{"time_shift_ms": 50, "win_length": 512, "targets": ["playing"], "lr": 0.0029, "grad_clip": 5.0, "lr_schedule": "constant"}
Rows from block 3, named by matrix and row number. Rows with one number belong to one neuron. Each number is 128 + 32 x the weight over its row's rms, rounded and kept within 0 to 255. All counts start at 0. Numbers have three digits each. After the name is the row's rms in percent of the matrix's.
# fc1: second MLP up (model.blocks.3.mlp.fc1.weight, 320x160), inputs 0-79
# fc2: second MLP down (model.blocks.3.mlp.fc2.weight, 160x320, transposed), outputs 0-79
fc1.167 061:201144128112128128128128109128128128111128128168151108128128164128128128128086128128082128083089114128180177128128128221128150101128100128195178108154128164015128096176128128090186098128199158150070128210093128077128183128128114128190079128
fc1.168 129:108128128128202179104099103128128128092161128128128128115087128173175128042128128045159118129128128101128176202128128063050128128151085117092128084086128128045128128183093170128085128083128128119128088209136128128084128128062123112120152128
fc1.169 119:196128128073199090095160128149128098128108128128128128128128154128159109128123141099128128128176172128138097144182128209017128128148149062127128145190132128128105128144128192088174128128128157172128128148106128062128203181167100128143128128
fc1.170 083:128143128128202045128178128128094128128087054128171128128128128074078117128095128128114128154128149201200128128159128128128128128128128138128128090128060128128128128148128147128128128128128140181128128148128131128196160209088128204128138160
fc1.171 087:128128030128128049128128086128052165128148128128128169128128070128128128164114164163128128128096128110128128216190128200128165161135140150187167128128104128050128128128128124128128128128201093128128225128128094085181128128128128128188128128
fc1.172 103:128128130118234122061128128198128169128157128116140128128091134128128071128154147128128156102128128165146115090086129157154128110128128177128166128070128181063105128128171128159192198128090128148182128099099128128132128170054128128161185128
fc1.173 118:128128128128183197113065128128128149112128127159128128128128128155197058044107128128128113172128168121128139198104128128093098128140128128099081130070128128056081128183097184128128128099128154105082128209156128069128128128128128118128136128
fc1.174 118:140128051153104128128128128122128231156156180128109128085128158068067149128128128181174128081103128128128128012165111237128128092128151128145161147094128128141128128128154128173152172095174102100128120128128128150149137101128162125148128170
fc1.175 105:128080104128191114128128092128089095128128128128128192128128128128092174128096168081128128128072152149128117138185128133093142084126094128189128079128074133128106128218145128065128128128128078128082128187168114128088153174128128162161128128
fc1.176 073:128094151162128135061176128128128177103128161119172128128129173138128128081128128069186161138138128100194128128128128186115109144172053128175128128117101128020128128165106128128128162129187128097146128164128128181160167128128128175201128128
fc1.177 060:128128137128128128087168128128128128128169128128128165128128167113157128128078128128128128128128128128225070128147075128128156128128128128128158128128082174000163166128128157084128128082128128128128186128087114083212169141084175128128144128
fc1.178 066:160128145158165094091128128128165128128128128179128128164128128104128128128128128160100108128128173179163128128128164176128128128105105162158193128185135128041128128222176210098128174128128128155128128128128097128148171128094105199205157168
fc1.179 143:144128098128128089128148151128128128157128169113073128199128128128128128205111148196128110105128128128106048128128097178095084073128157128128128184186128097128128128128104128088128209128128106128128173103168128151193183128156084161128089128
fc1.180 088:192128056129128128128149128128163169128128194114128128128132128195081128128128092161168128128128186128170128065128060175128107119128128203101192128145128128033046167138139137089128128128128200128140128128120128082128219087098128128167128128
fc1.181 066:128114074084128095066128128096128128060128163100128163128148128128128128128152148111128128171128128154179097128160069128118128128128128191194128080128128128022113128128152162066175128128128128128191128200128048072164178128128156104160128128
fc1.182 159:107067108128151164142128077128143091128065128150128127122102128128168128109137062113128116128128128189130120164168111163128128128128081108128128103161128128057061145185131207128090075095128128087128138235128178128128128128097157107150148128
fc1.183 125:112128081142184114173128077128128109032128128163128128079160128128128009128145099102170172173128128128182128190128108128102128216128089128128128099068128128067128128195163210128136105128165139128128128206128131110128128121128128156128128082
fc1.184 123:214128048128143128076128116051128128128128048128231128128128141128047128128128128091128153128128070128201128128128031124176128128128128199159128128128125128128128128094132136128154128165169060160128128175128062128128128191128093128128128128
fc1.185 077:128128128128086128125128128093079128128128147215196128169128128053079128121101128128128128128027166128128128128128128176128168169128128037128128128174095128128018099128128128128181128128144128109128128218128165128182128188155091128182180128
fc1.186 077:161128095128128128066128128097155128114141128162128128128077128083128105107128128128151128149062128177182095071168128128128098128169128128114178128128128128000139128190128128128128128171181197099128151128128128128128128128069151194216128129
fc1.187 159:127128074128128087128179167116128092128091170128128106144128128128198128128128070128209128131130128126140107128128123128023128201128128141128128128168101040128016128152095164128128096145128145128164128128195128082128155110123078128161070153
fc1.188 116:128164023128176128128128128160128172145128187128127142112067187128065128147128128179152183115155128128187064000128123231128128098106148159144109128128111178128096174128128128092128165128178138146075128098128153134128179128128174128128158193
fc1.189 076:116128109076123098057128192128060128144128128100128128112128128048128176128128232076128128128128128185128128141128102221132128128128147128172156128128070128128128095232128145128128128119128128128128128190128128153128255152175159211128161128
fc1.190 075:178128079128070128128201105128128128173128077135128128128128128128128091128128128128040103128108128128128128150155128128128181128128104128200173128173128128072128128128168101058128128128182128176183128113128128105128170163128196128185128182
fc1.191 128:128077128128128196082106128083143128128115128128128116103129096135128128072090086015181156172093128128128142127127125128128128128128073128128128062128128128081128162213128177104128078090086166128162128200128128128134149128128186128165144128
fc1.192 096:128093128128141128078179140100161128128178128128128128128070167091108154128109162128076128077042144156128128128128128128083128128135128151094128119160060128128067128128176128103128146135122128128078128068088128126128128149128171128194207128
fc1.193 092:128093128092128088106156128093128128128128121128138128168128128128128112162128108128128128128128118128128163128128054128128128128142063128157128140128128128128049128128128158111168128157128196128128183186128128128128181128128128076199128128
fc1.194 072:128128128107128128161172128141128171142128072180172128128152168080081128128105159128170128128100106155188128128140089128095164091101128156193128097128091128055128128151156145101195082128163156128128128128128128119128193184073177207187103128
fc1.195 073:128156070128141128128128106128128128134089175166173150168128128072128128110102113102152128128128128167162075128157095200099169179128097175158155091186077097068087148207128162128128142128149154128141128178128128128155128128128128159128128181
fc1.196 095:128128128128128128128128128128108128128057122128128120168128128100128128128128165157111148140128128128128196219191128162128199128120128090133128128217144128128034128128186128128128155128128060128066128128182100128128128080128128184163128128
fc1.197 099:092145064128128040104128093128128171201176144103128170128096148103021173128128163168211134151128128150166128090128073211140128134128105110128117128128182128128061128179128173128128128071170064128103128166138111128128152128128128128144128139
fc1.198 090:128145076119147114128206128152098128128119128128200164143128137128159043092128170093128163171147128096186128173128071128114155155143128182178148128128095152044122172160095188076146152199158128128128128154094078125166198147092128210128084177
fc1.199 099:156104054128128164128128088084087157128128134128171128179154128116092128128153137137097128128015128139128128128187046180182167128128128128211171112160128128076050128128146128078192103128232149195098191138098128128097156128128161155172154128
fc1.200 098:128194050136128128128139128083128128128128060162128128159128212128128128202128128128128128128128128068128128158128008128128190095128171128212128092151128128128057128128128128092118128128196128151099128128199061163128155128128128128133144128
fc1.201 077:159142128084128128042189119128128181128132112128128116128128128128085061152189144128119128128147128128253128084149116214117106128128128141071182128128128199051109128128161128128176128128128128173128160112128128128128128128128128128172128128
fc1.202 089:128170128128178115152128128073128093133128128128128228128128128128128128177079108096123128128078128128181115194128092128095162128072169128162128128128104080128128139197128220128128139128188128154143128200128095128128206150169128168165128128
fc1.203 069:128128128128166128128128082128128158093128128128128128128161128128128105128128188128128087128165128159128128128128128184128128065168128090128128128128128128008143067128133128086128093189172128183081128128144128046128128128128128174175128128
fc1.204 116:128147128128232055124128128128164122047128128212102173128128161102116128128145128128128128139134147170128128128128128128107123128188178128150153089110128187000182137176151128120143157128128128128128128197128107128188151128128128108154141170
fc1.205 090:201122065128193073128128128123115128160092183128134128186126084170128128128103155127128128128175128128128138128141093192037128117128168128128128128128128083128127073128128128095128128128128115128128194128128128128128159128128082128218128128
fc1.206 107:155128128057128065128140128161097161144128202117145127116126128128110136172120097185088194128128108173172085108166178200133128128128156138128160128128128173128128128104128128128128144096118170128128110128051140128144199128128117175128182179
fc1.207 074:128128192168149178128103128128121128128105128128128128128128128128128126087128128072059114128128082166144110128128128128081128128128128128105112100128128128024000083190174162056148128128177128128055128128238170055106128128071128170126128138
fc1.208 066:128128089128128147128128128128128144128140128108128160128128073097092128090128128128128191106128128128154128084166128128165143128149149173167197128128128128051128152211128102142180128128190103128111128128076101092140128128128159203179128153
fc1.209 090:128128128098186128165230128128128128128128128128128128128154128149172062155128093068128171099160089128200150128128128128128128140128128181128218128128128220091128071156128120087182128128097128150128164128055097153169195128160128128128192128
fc1.210 053:128128128128128128128128128103128128128096101128128168107128128128128160154128158128128128128128128184181128128128073213154159128097058128190179090128128128005128165185128128128128098128182128156128179185128128128183128159128128164190105166
fc1.211 077:128098090128148128128165100128128128128128128145150128128128176157147128083095128115128128128128128179179172128158078128128128146128093128128128128128091128064128128137195165093108181128128206148128128178101128128106167176128128128199190128
fc1.212 095:200128112154128031124128111128055128150128128196128135128128160083131128128098128171128113128072153128180107128128034188097128119093128128128128128128160119128108128128128175081128128128142128184119191128128128111123128128128124128191128128
fc1.213 121:128128090128129128128120070128183128128128128128128100135176193173169082141128128128095128128128128034128128176157086144077128128129128084212128128128165128128128176128179128128143128128210128128128128128128114128239128115128128105128128203
fc1.214 101:128161053105175103128128107056128128128128149142197156128169128092128117128128128128128128128128178128160128148118128153128128128153128161186128118111107128128096181155142188129173128128190128156128128183155128128128128128156128187128128128
fc1.215 058:128128103128128128091128128128150128128128128173128102165128072060147112128094128128036128160128188113173090128128128183087128148189109158196128128176128128037128128128174128086128128128128161128075128187128128128168165128128179128175128128
fc1.216 115:116128128123114030128157128128128172161128128163128128128128176128083134128105157128159128078128176128128085059128128147045146128128128128175128128120141128128116128128162128128128128053201128113128128105128128077128130128128128182175128128
fc1.217 094:180128138134128056128128128128128209128128128128128128175128157141128128128103128147128128128128128128128128128114112215128128128117128128101203128128119128128085128128185128128074128102128128128117128169155103093136128122128120128188190209
fc1.218 092:128128114122128092083211128128152128128068088128101128190157128117146105172128082155128115128128113180128164138153176152128104128092128116128162089172080087086088080180162128087098128128128200174128128128110108128128169087128175128222156176
fc1.219 093:128128128060128073128132083128128128128128113211211128216128128128022175169128128139061128128088128128188128128128122128134098128128109158128128128142170128128128128128128198073181060181183160128089128128128128146162128128128162103185128136
fc1.220 131:128128128128128115128186128128128128128128128120161128156140128128079120128158128000079128128061128140201128128128081128128092128128128176129204131128128128128050128128128128128164088128128128143128128128066133128128128128128069128214128197
fc1.221 087:128142128128177043073151128128128128092128128202128128128152128076112128128128128128129128128085128128177181128195128128128194128165143129128128128128128093048128082128208128060128163182128128156176161128128117178128128147128128128178146125
fc1.222 093:169128128122128148128169078128128165108100115126143153171122128076128084128128155128194122138128128128169128234098106188116128128100189176195128182128128128080128151181128175128128128138128091128128128152151106078180128198188128182128128128
fc1.223 055:128082128128128128128128164128128128128128128128128128128128119128128132128128177128091128128094150128128128188128128128128096128128069128195128073128128128023128128150128147079128128128128128195128088156163085128128128128128128172178128128
fc1.224 106:141128082128128128128128069128128128128128111128128128155128128104188128128178128165081128128121160128128208128128091187128076128128128128128061075128128075051063081128136128128128128133106128128061128204177128076128180110063129128168190128
fc1.225 109:070128152120128085090128139128128128117169191128128128128128176101180128128128156108151093148067170168128150184090128128073141141145063128105128022128082103044128128128178128101128128128109116128128128128128128091128171117059162188128164128
fc1.226 114:148116122128128128094128183040086128128149128128067128128128178087128133103128105181187090096128128128095128103153033128039128134128128050083128128128128128128128128128128128128128170093185128179128128128128121182173118128128128170108128169
fc1.227 080:148065128128128064102240128128128151136128184128128128128128177128178128128128128177128128159075144128122130128162068180128128128128094128128170036128091128078128128128128128091163128089128128128191125162128128128128145128117165128159189225
fc1.228 128:128180022128111038139138128128128128128128147220128087133197128128128128128128162184128128128079092128128128237128132117128128128087128118213128115128128128105062128128128128128128128150229128154128226128128128171128128128128116128128128128
fc1.229 110:128182128128128067128166128191128128088128128128128199128128128128012128128128128128109128128128128128128128128181128170128134115128128128108128128128125211128152074182128173128128128128220199128128128128152128184128128128128128133128009128
fc1.230 097:128133128128118132076163061073128103130103112128128128128106128142147128128128128096128107167062128120128156194197134128151132152128128128128173128223128128064128128183135199057128128128103147128128118237160128063128128128128109161128128128
fc1.231 094:151188127128128128101128128077092128128128128128192127128128128128128173128128128172077128088188128092128128216128128128103128128100159162237185178128128150128128095128101076128191128128128073184107227128128128128128187128176145128190128168
fc1.232 060:128128085128188091158173128128128164128164159128128128166128128128128105128089128079105158172133128089128156128128128128128128128097096159128128128164089158020128128153103128087128128128170128128092128175128097128128194128128128128201172128
fc1.233 151:118173128128175105128128128108192128128128180128128128128128163128108128136128143208185089191128211128128083128144103176128128128128198192128096090127100085069128128198128128128128128169176186128086153128148128128194128128128128165147055145
fc1.234 156:110128052120161128139078061132128128015128128148128128128149094161156082128128117103141175128128128128190097192128113101128128201128068128128128128128133128064128128173151201128124128112128128149128128220128110128128128155128128117146128128
fc1.235 066:128128128128166128101182128090163128128093128172128174128145128102054128156157128136141128146098093128198122128128083170128145128099065142185128128170130128039062128160128162075155128128196173199128156128128151072182156178128183156152196128
fc1.236 115:128107128128177092128128128128159097128128128160125128192128128070207128174107128128172114108080128192128172128128173205129064128128128104128160127128073071092034170128128151068128105157128128143163204128128108109128128125174166149177128128
fc1.237 091:145128128091109112110128128128170128128128128128184134180118128128128070185186128084063128128126120158209128054128057128128128128128090128128145128155168123049095128128195128090156128128128128165209128138128128102128128152100124128208128128
fc1.238 068:128128077070128123128165128128128163128128128095128171164128146091128128128109154128118128163128128128233079166099093163099209128177128128159217102128128166128128200174147174064157128128128162173128175128128128128146191128128168126120184128
fc1.239 124:128128072128225175128128128128159128064128128196183128080195128117183026059130127082139204150128128128128128197128128128128128173128093128089064099014128128067128128152128179128190128128128124100128115213139128128128128121128123128128139129
fc1.240 068:128128099114128128053184128128128171128128160157128128128131112128067103128128164128128128135095128128173128128147097150128185191128072178128159128128084182023109128249128128069128173145128187128100161174116128170128179128128098128128128128
fc1.241 065:128128096079128128128178128079186128128128128128128142128128165128128128089161155128163128145169181128177128128172080208128128128128101102186128106128078128049038102159128171128103095128171099090141128175128128128208128098161128158159128128
fc1.242 122:144090157128169128128128128128123161128128128128128128122128183128178078023128119128128086153152142063128193154128128106099065128184128094059079102098128128051122156128128188139095128132145128099120128213150134098128128124128092128128128128
fc1.243 055:162128096128184060161156081082128128128128116128128128128128128128074128128148176128128128128098128128128128128161114196119128087170128180128149113128128172015127147160128102128128128128211128128098180195128154160128128172128183169181119164
fc1.244 074:152152088128117145062128096128115181103128159128110110174128149128128128179128128137148128128147150128189084128205128182107128103128128187128189174155128141028128100191128152128180170128230081153128149128128099159151155169097128128168099174
fc1.245 086:128128128128174171128128128128128092128086128128128101112128088155128128201128128047102128089128128128128128108128128208128128128080203226128188128128128128071122128183128121096128164128095128128128197126097086128126128128128183128128130128
fc1.246 073:128128128128188164128156091165102128077090173128210128128128128128168043076128108085128166128128128050181172204128108128112104128170128171128128128128128128044109128070088166158128128128216128162128128168135083113128198152128128096128128160
fc2.167 045:128128086082187128128128128128128128128083178128165159081128184075035128128128085091128128128128162128128128164128151128144128128128079128128058159170128113182140128128147128128128161128189062097128113055100183128128128092157128103128128128
fc2.168 115:128128128128128195000128128027128128143128046128128128128130138128128171128128128128128060128128128128128128201154121128128128128128128128129144155128128128143128128128128127128128115105128128154201128128128143128128173128145122104118128204
fc2.169 148:086128128128121050100128139086113128194073128128114145100178115128128128128122159128114088128139128164166128128137054139107110101104172111228099134144128128183055128068177128122159096128128128101213128128128126128177215146147128156102158080
fc2.170 090:147086128128117082128123172131074128128128128128000180128128158061128128128068076138128128128128125128235182128167134128121086128175069165132162128128077128195128128189128093157128128193128102097128128087128128065128128124159117143107128128
fc2.171 085:082128128128128076128128128064128148128128103128162141128061128128128128128128153161128128128128128152191128128128128128128128128128121128092063171128128110128055128071128056128050128128173128136166128158091128128128103128128063128128087128
fc2.172 085:104128128128128128128128093152111128128128128128061128089091128106000128087128193128128147128128128128128128140109128146156141140147128128128160114128128128128128073128128128128128128142137128089128023128108098142187129079179131128128128128
fc2.173 105:144128175128081128128128114072128128128100030153082128128161128108185128128128128128128079128083157171168089128128131069128128128118128170128150128139128128128128128073128128134128128128128128128128128129128138104064194153144128077100128129
fc2.174 109:128128128128088128085128143122128128104128103128128154153155128128128176128094128128128099128128128128189128069128128156128128128148196128101128127128128128217128085078128128128128128000128128146235128128016128128128128153128128128176128128
fc2.175 088:128074066128128128035172072157128128138128128163128088165117190128084128128128128118174157109128151128128128128128112092228080128128175128083128113128128128255128128128128128143120128128128197128124128074175128153142128167128128128093100128
fc2.176 090:128151120128181128128162128128128068122171094128112128184047128165128128128128159111128103128075147128128128128095149103105128130128151180128081184136157128128108175175128128128128089170108128142063128128128160078166240192128178081150109104
fc2.177 054:128182128211128128128106102131128081128107128128046160084106128128128128128128128156128128119128128200148128059091128128078184099095128150128202128091128128128128074128072105128128128133128180156058183128128061099203128128164097098091128128
fc2.178 053:128189128128034128128128128128128181128128128128118128128128096099128128128128128128087128128128153128128128128128162088163128166128154128144103128077150128122179128128128098086128104128128083128128157128182128128225084069128128053159128101
fc2.179 118:084092147128128128128128122024156105165128023128132128119128128128189171156202192198128128130124195106128128185128128128128128128128087128176128140128122080199128128128102128128094128128128128125233128080106128128166128144128128128128128120
fc2.180 083:027094128189180155128091145104128128118128128149053128094162128129128141107128102128128049128128163150091128076128060128165128163128098128073128096092109183128128107128128074148128128128165128151177175128128154128128128128144099128149128128
fc2.181 053:054128096094170000128128128128105128128128128151128128128049167128128128128128104153128128151128128128128128128128128128096152128128128128128128172145128119128087128113152128128128128128161165128115128199049128128128144128113128090128076128
fc2.182 141:132146128112128137081184128063129122140139037128128128106128128090091128173159125158128128128098128128098119128144085128091128128126128128157071117147128128128112128128128150128128128128128139167234161128128128152216164128128140069167142128
fc2.183 095:130063089138128128128128146128128128093128019128128128121131128055128128128170128147120128128128190128114071128125128128128128128108128128176128128128128128162128128128128131128255122128128128126128128134128128128181231120128128062128128128
fc2.184 135:128128128140111128128141128128128136128128128128128128128127128094128203128128113128247128128140157147128128194128128128207128155161128128128128109128119070194128195128116128128168128128167128105128128128201128128128128129181115171128128128
fc2.185 078:128128134128144128128193164128156128113128128128128128152180128113154128128128073098079128128093132128255128128164185128128104106128128128106142093104183128128128081128128179128196128141128155128197192095107185128128059128164128207109141128
fc2.186 086:166111173192128128128120092206025180128147128128104205128068128128106150103128156087128059062128081128128128127171128170128128082128180128128179093136130167164084128128114128128128147137123180095128112128101098173174128154128092069157098128
fc2.187 176:112105128128128128147119109128128118095128203128159168145158087175089101128107128143128136126033171128128185128128134078128128118084115128128076140128202128046172156171182128127226168128139090128128128080128113156128128128095128141125097101
fc2.188 107:128128163128128128128128128087128128128128128128128155160128128128128128128128134166128128128128128112128067076128178178080095128128128128128128128060182093198139128128128128091128128030128109128201128081128128039128178128128128128128128061
fc2.189 088:128090128128051132128159118128211183128128128128128128128128172128128128128128099081128128128185132081094128170128128128082128128128087128210101130128084128128128195145128128105128180128074163120128194128128128203204155152179129157128128128
fc2.190 081:128110131162128186128128167078154128152183148145116094079128128092128128107082143128174128173128128217128128000152128128128107128128111153128107048077128128128128128128140078155128167128125106128122140194164128066128102128139150082154128112
fc2.191 127:134128154176128218128128144128136129090128092128128128128128060128128128128083128128128070128117182046104100128150127113087084128128128128191128188156075128128128197050128128128128170128128055128128128164128128128158176110128128036151099128
fc2.192 096:100128099177181128128127147122074128107132053128141128106128128193128178128090128148132103157117128128118128123128128128099153128117198117066158128128189128214058064070134118142128146128128128128191128189187174082128079142128128128128128177
fc2.193 092:063128128128128128128128154029128139050128128132128128128024128156128128128128128128128128128128128128128134128065128173157182115128128128128128155128128128128128128209128128101128128128123130096128128082128091128128128128198128128113128128
fc2.194 072:149128183092163160162128181128128106061128144113128128174175128128128128122128055062128126157183128128128115103162146154123105055169148155163128187128103128128128128175084128128161128128061099095128142100148128092128158052147111182160128107
fc2.195 076:152128090106128128128098153128128128128128091128098128098167128099146184095128085145128180142183128128168099184166128128167088051109189142087180149101110167128128189128161128128183128128160109093128128110159145128079088128128118179128128128
fc2.196 120:103128169128128075199124128128128128128184074128128128114120128128128128157168128209207111128128128128177096205097128097128128070128112128119128165128133128128032128128128144128128128128114128095174000096128128128067128110092127128128164063
fc2.197 106:112128124175128128128128106055128128085128128157104153144128128128128187128128114062164135128128128128128117128128128208128160081152128137123196139116128128146128128198128113128061092096128128183255128128128128088171106191128147134155144128
fc2.198 092:114128158073107128128128155128055167209146162128156128083180128128098106128061128147178144105161128128140113128165093166109091128060073128128128128158083102163128165128131128128126128159115128086128115123098128085150181108220128180109151128
fc2.199 094:121128128128084247128128085114128095128102128128137128128128128128174128099174109070094108128144122209128119066128164116163128128123140128128128193076153196128097128128188159153128128128122146183176128123128128175197128128151128165144128110
fc2.200 096:092128165128128128128181117128030128128174145128128128164128128128128029129128071194196154128131170064128128128128111128139127128075128086128074128128128059130128128128128128114140088128128128128157128045128071128055186128128128128152146128
fc2.201 074:118128128105128128128210105128128128142158128128128174097111128206128128115128128128083106088128128128128029140128128128164158169128113183065189102128128197128128090128128128128076128170128128128123128118054115128128128094083103128072128128
fc2.202 104:128106128073080125063128174128128128167128128128102128128190128128128128128052073145183068092071128128128128212128086128131162183153104173137129128081179164172128128128128123163128156174128112128128128083128128128067128128179128128128099128
fc2.203 075:140147165128075128128095158205128097128121128138111165085095128080128128128128094128184154128128146128071128128128128138142128160156069110128128061128159155128128038128128176105128128128125128128128128105098115193231128128170147070084128127
fc2.204 110:128128128128074050128066171128128128191079128128128150128128090128128128128128128106043170128128111128128128128128190129063147128143101151128033114137128128128128128128128067128171128128133128133128000130128087128128148128121119128128078128
fc2.205 099:128093128128094094128128126076128124113128074128148149128128128186174128128128128167128128094083128072128128165128103201128128082061128114184128210110128128128128089074128159128128128128164128103201092101121128128059240128152128128116128128
fc2.206 113:128111126128128203128108107111128128204128128128086149138209128165106128098077164214000128090093122128128115128128168128056128177128103184108128203148128128154103078128111128128128157128151128128128128128128138128099097114163128128121128128
fc2.207 083:128152128128108128128128128128128174104158128128128128088084128138128099128113128134018128101128041128128208128118098082169094099141146128160099168134128128128128168182157156093128114128106044101128128167168123115251128128128128189128128128
fc2.208 064:128128106128061016136128158060128152088128128128169213147176128104152177128083102154128202143128145088128158128128020128128092100128159128088192128128074128128076128114126128128128128128128198128128173092092128128105096128107168153086128109
fc2.209 118:115140157084150140150128128128156128128120075097128128088182128126128128128033100128128078128163135128128128149109128128086103128118128142146112128107099128116126153142128127147128156128128092128128116207065159185088143187145127163094204128
fc2.210 047:128128083128049100128128128128128128128128183128106128128067128154085128186200128128128124186128093128158128128081128196128128060101128128151128150128128128100159128167128076128128128128097188128098180128084128094128128090083128098128051128
fc2.211 077:128128166128172177112151128128150111128144128146128154105110146181128128128092092186077128128144033128128062148128144135128110079142128128071144154128128153144059067128154165161128128118106163102135156128090159128089103128201158128096089128
fc2.212 091:174128128128093128128162128061128111062128111124128128128194173110133140076104128128128128128130058128247147128148128128156174128133143128138227135128128128201128157108083128128128128051156128132220128168128128128128148128099093051128140128
fc2.213 125:155128128128128128128196177143128128128128128152128088142128101128128128128128128173128143128095231128112109232128128128128144128128168128167128128128128119169128128128128128135231128128076160128139128128128067129045191078128128082177128128
fc2.214 094:128128103184128151040128128225060063128128128055128106128128128159128128128128128167205144128128094128106136194128128128128167197100177155128128069174128128252110115128137128112128128072134126128110128128128155128128141128168082128128180155
fc2.215 050:128128128128128128128128189128128183128114192089223128091128128162054128128100034128106164128159141128128128128128091165128097088128059168132128128153128128128196128128128128128128128128128128182128200128128107057128064165171164128162022181
fc2.216 099:115128128206128128128128128054128128112128128128128142179225128204128128069128128128128128128126188128191128086128128159145128128128128118128128128128128128128128166112063128128128128076128128128217128118128045128213128128128128183111113128
fc2.217 119:107128035128128128128128128096069128128158074128169162128199105128128110128128128128128128049099128128205179128066080191122160128142131157128194166102128128128128155090128128150104128128128151128228128145131157091151128082128160128128229128
fc2.218 098:128160128128068241128209128174146128128164149128128128105128162067128128165128128189128130142059128128160128128128128128128088128128128128128118128145124128123095128128107128106159128128106112189118128128155128128151242171155128152128196100
fc2.219 097:096128097205128128174196093101128128128128128128112145128097128128128128128081147128199053128152168069128143128064212128115128128096061128128128146109128128096177128147124171128097128117151128111128073060128128128244128091163128128078128143
fc2.220 114:128128157216128128075128128128128128091128213128139113128128128187067154128128144072128128128128151128104128128074211114174128128128128128128104128128128128016128128128128128102128128146128102128000179128128128192128139137151128076159128128
fc2.221 086:096199152164059128128168187102128164043096172128207128128095159140086128124059107177128144119184128128128164128056128104099102122128125128143128132132195134171154163128128128099255155128063084128198128170156103128128128112104128135161171116
fc2.222 090:172128154157178128139189072185128099164128190128155151153128086174133128068076128101099128128199128166198085128170128128128152217081128128189128136149103128128128104083173128128128128105169128128046150143128160067128170091215128157107128128
fc2.223 060:203046128105074128128183092128081128207128213161068128128231128128136170128128171128128128186128128229128128128128128128184149128163163128128128147128147128128173174188128128128072086128108128106128128171128199128128128128221128076153128128
fc2.224 139:097098128166128128088128128169128128128128088128128155128138128128128128223128085187128128116128128195128157161094128128141128128152128128141128155169128151128062161128128236128128128128128140128255032128097128128145152118128092104125232108
fc2.225 093:103128164128104128128084133180128128128079042090136152151128128128128128128128099153128128041171149128128191067138104153128133121193132128145128128128128147128128097063128128115128085128128128128128128209195128118128131096128093128128128128
fc2.226 127:090128128128201105176128128089128128128128071094102128128106128161212065095150128165128128086128128128128132128112128128171091128128128128128128093128153128154149128128064200130128128055128128102234119150049128116128110118150128128115184128
fc2.227 090:109120128079048128128150128128128081128160147128128098128128128087128145128090133172128124049128128090052128128109132084128105128109153167176091109128084189128128110128085057128128174128128128103215152132128128087128128128099163153128238128
fc2.228 102:128147182128128128128120128069128128128172128128128128128128128128128016167128128128128121118061128128145128255128128128187166128128081128124128170128128128201128139128128128128128128128059121128255128128128095128128166128057128128139197128
fc2.229 126:126128128128108128128104128219128128057128128128103152128128128128128081128165128128207052055128128128210128128128128128128143128114116128138182121139144105080111142128128188128112128128099123102128083128098128128128128177152128128097171124
fc2.230 104:113128128170128128036169128128128193190128128128128128128128128128128093128128128128128182128067128128128128186166128084128186183128188128128128128128128183114155130128128128128128103069175121128128128128128128128255128116128102154128128092
fc2.231 118:074140128093128128112128149181075107128128057128128150090121128120180128128128095183128128146128128125128128200128128113127128089107085128176086128181106135212128128155186150128128128155128128143128175150089128199039169110128128072160230128
fc2.232 052:128179128128128128160089164208055128128172109128128178128150128128128128128039128128128128155128096128128064128166128064128128128190156085171128128128118075128128128128128094158181100128128128085094164084054128128128128192218161057156128176
fc2.233 157:124134133128128237198163186190070128148128225128128128076097154128073125128173139072128128153128130173188164128130120165131128128102101105092090134161164158099128103128175155128128128128128090103052128128128160190128128157128116128113116128
fc2.234 134:111169117101128128110126128000138133135128000128152154128128128096128128128173128153140128128128124128128128128114165094071128128125127128152128149128177125178144128085128128128128128128128128128224128152128128128128170128089128128140167128
fc2.235 048:200128128064128128084162166128128128182188151115128154128098160080191128098128128088128111128128145202128151158167140145020152066167128128128078213128128200211072152128128128100128128128128096128168128064128128149128128167128110088160128128
fc2.236 111:123128128128128128128128147183128128071128206128055136099128128128128128128070170128128124128120122094128128128115128128032128128128102128165057128228128128109091128128128128128128140128128072160128128176154176128128147128120128147128152128
fc2.237 075:128110128195167128128128075128128128128128128128151128128128128128046128128128153081128128128128128128128087101128128149185159168089150128128128207128128159128128073244128128108166107151128128128128128128128128128128128165139126043166108128
fc2.238 065:106190141128128128128128128128128162136128128128181128083128159148128128182128087128128128128142128128128128128064231091061128128084128128211128148128164128128128103196128128153186128128152159143128158128182128144067188084138109128165128128
fc2.239 109:128168128128084128032122128083128128128128010154128128128128128081128128128123128133128128128128128128128128128128128128058152128128128128165114167128128128184128153128128128128168128128128128128128128128196128128128185164147128060128093174
fc2.240 053:168178128128014128071128165128101163154128093128128128181128193128128128095128128101153128128128060128128128128128128128174128121065181149128214128095077154128128069128144128112128128128128128042128143128128128128128128128182128111128075128
fc2.241 070:070069128179159128128128145128128141128128128162155163153064161128028158128128128128106128150109128128046084141197152128079157106128156128143080068128128128128069108188128128146193128179176147128140087125128128128128090128117128101171144128
fc2.242 109:145078128128128149128128128128128084128128031128107128098128111096131128128161160172128128105128156138128128128128128128128124119115104121128132128128128128128128107128176128128159128062128150128128121122128127128128199128148161044122166160
fc2.243 055:159128128061035094128141128029078128128163191170128128082128128128176128128128128128205128087169128194191128128180080153087155082150084128128128150079128128180128100184128128163128128128128128177162108164128128071185128128169128047128060108
fc2.244 071:090128085042093036128176167128086166128128083128165128128077173161178128128191110128128128128128088128128128128089067128082154128128165095151128101148173128181098145128128078111128107147158163174169102128055100165133154128128128128128128074
fc2.245 093:160183128128128128128128128082128128129128083128128165080204128079153128128074128132128128128128128128128128170128128128128128128068149128128128128128063128128128155128137128128128193128128128128128130197128115202128128208128128064080165128
fc2.246 068:148063128100101155128128128128128128162175128128128142065153147128128128128128128128142128128099165154128128117128128128067140128096104128146128106128128128167128094128128128108128102128128128128128132128128128161128182128231128085060128128